From a checkpoint of a small sound classifier.
Model: 0.969M parameters, log mel input, arch crnn, norm batchnorm, activation relu, depths [1, 2, 2], widths [192, 192, 192], rnn gru.
Training: muon at rate 0.022, 2900 steps, held-out accuracy 96%.
Data: trained on melodies that start on their tonic, played by one synthesised instrument, 26041 training examples.
Rows from block 2 of a small sound classifier, named by matrix and row number. Each number is 500 + 40 x the weight over its row's rms, rounded and kept within 0 to 999. All counts start at 0. Numbers have three digits each.
After each channel's rows are labels from the 100 clips, of 14976, where the channel reaches its highest value: "strongest on" is what is common among them. Only what is clearly more common there than usual is listed. The data: melodies that start on their tonic, played by one synthesised instrument.
# conv: width-3 conv (model.blocks.2.conv.weight, 192x192x3, each kernel summed), inputs 0-63

conv.37:501466477425464537497508543483468438450433554512614551505511514428525509478413568517536440528521463527485502540520561486500527514474520470510502513545502535450549443516476492543535522508452482
strongest on: the note D; the note C; square lead; organ-like

conv.100:567521506538484491562554480516459465521556489455457503532435461452530543587381533450535505486509464432453474580558480601493484538463498485526457497437486494545519459497534495543485498502540507
strongest on: the note F#; square lead; tonic: F#; instrument: clarinet-like

conv.156:501498483568504528472562488526527513521524527536519456502453478462525496576502446498480439478454511556533524542448545520535504452434510549548467502523431515448525518463545500389467525484483525
strongest on: the note B; square lead; clarinet-like

conv.122:537497499509488476525483479502459490526469548539489480569463516480449524467486491487401512456489551493448531437499441560510564458430515488525520427570492485495488474513480493504419473470487495
strongest on: the note A#; square lead; tonic: A#; organ-like

conv.149:543555513484500508465517478513513525479482528509525507521440444535537488491505518538598474502497524562510597535444509507461512446463521522504521560465450513532468487490601478565476474475533462
strongest on: the note F#; organ-like; vibraphone-like

conv.183:488526467503501477438489524468562556571425450467528522536455584505483557457513487485467486557450526541510524478477495462480495586521500502536479577483480453544539550548423429445511527501533483
strongest on: the note C; the note A#; the note F

conv.75:444474520534526572489464479519530536474526429461468589448500526448506518490442501534476531456438457503527495523476527510578528481478477499440481532484481607496530515508449495426433520557494516
strongest on: square lead; the note C#; tonic: C#

conv.24:497443422528493469426529507435511519483488469493555446450499488534499527493560540530503454503412522506511484524509509565475512479490433510510432453505509476577546536523467509522467543492492493
strongest on: the note B; electric piano-like; tonic: B

conv.104:545494480577507499504493521478527479475580484452558465483506505471565546557442517575501510482451475454469535456488472477438503552560459481469487540461512498557542475516550560558440487463449482
strongest on: the note D; tonic: D

conv.18:400524442533504509529476518461548492480555539489535496445544502453500492456494496480559512541451469481465476458502487451511536464489549499441513534451491480556548436564564502464489438530540531
strongest on: the note A#; vibraphone-like; marimba-like; tonic: A#

conv.142:481529459472460563417476493524452449455430545563504491538456497537463529519467543470480520458454509491493515483485503490499473457470384440588545535509483490442520516501486488505552490535506501
strongest on: square lead; the note D

conv.105:476534417554535491513507516509500562440514440490476513409511482500418452512509468400484535484471529465452577411546538469499474488518486512551546513438443425530458495519513480542520528478553470
strongest on: the note C; clarinet-like; square lead; tonic: C

conv.92:523492548529568473498543522508547486495431480539452500564434455475547475473403463470508514480542451491450498515539494474501516500495468504484508501446484422543503463493439510490408498507532479
strongest on: the note D; tonic: D; harpsichord-like

conv.165:502550472443508512489521475452506512485522496463535512558548507530406464516405481535456480529436510488501430454493558505444536558488488528482528465495481556485455489506527547542487554481486474
strongest on: the note A#; marimba-like; vibraphone-like

conv.120:515560487510454456512534471518449459550578475508411513524470493493587508521531508388503437504554476467442490450465432480453539485542432493501540481442479472571511440488538486489512490487538472
strongest on: the note F#; organ-like; square lead

conv.21:452506477509451489553527525554500495492441433446517537485512466506433488447481497517470495525515455501497514485517536559514457484493460497477458489500495541601532432519537499496465519431515512
strongest on: the note B; organ-like

conv.38:442561568468518485513450540483535482504501553499461482560457502489544487434540541469570591535486505547567486516527481583483463550439493505430480509502509492551462527586461492466457441439518467
strongest on: the note A#; harpsichord-like

conv.63:492436521507466485513514524455512449572542502471482449415469501534473496458467499505484514420476478497539556521483471573491498511434528524535516468457488565535562464461521489498445533491558567
strongest on: the note B; square lead; clarinet-like

conv.169:509547463538493576477473413512496529504513445553545512521466478508465515494428441486463379470514494503536468455501486511537404486493537598553535453512475523394545505503485534479565540492520523
strongest on: the note B; trumpet-like; oboe-like

conv.14:499585455568480498434522474505392521523557504483487406481500551477555449523479466510546466511506478472525441555468482513479526464464430512522494500474554519408457532509518487537479538489402562
strongest on: the note F#; the note B

conv.31:483503518479457568469494482466494503446480499535556497567477510550473497504517529437541470516452538462557528447520505558484455467463502532592474509552511415427535470473498527539540450556557504
strongest on: the note F; square lead; tonic: F; trumpet-like

conv.175:493467521457587381531437422568495560509478487562516472521504489459484480433503494537463500440530493516448480492503478513488526537483560486544436451488496591488496491568492490488501490467451538
strongest on: the note A#; organ-like; tonic: A#

conv.8:533509473468496530543467506464479531495506537548460489469529488458536484529517512487481517489508460522520493483528467520466510478574475514493520492489468577559552500444403503534510460563598524
strongest on: the note A#; tonic: A#; harpsichord-like

conv.91:479467565520449451482434534560511512410429441485522523543495496488468528457482465533524489416461505575484498534463462484466492538454433518543487451452471495545599519544552516492480512512503503
strongest on: the note F

conv.39:476517462543521489508532461492481531424435577492513492490507421503455478552473483470501526562518482488465565536439506558449500473519542487512457405511534475427526535560521513480530469455520470
strongest on: the note B; square lead; tonic: B; horn-like

conv.27:476489520426501581508477488440523564543531468566589547534520466537421471517437489466476453528462487458466502437515417482553496484447463503556453466490495474528476555510526487526508484461489515
strongest on: the note A#; oboe-like; trumpet-like; tonic: A#

conv.76:502427507458492469486499512469469517524416506480548430487500496549544532494505425515497510518514507488530587566547523477522517514418449526448503482500545551549466561534502443448487519479569515
strongest on: the note D; vibraphone-like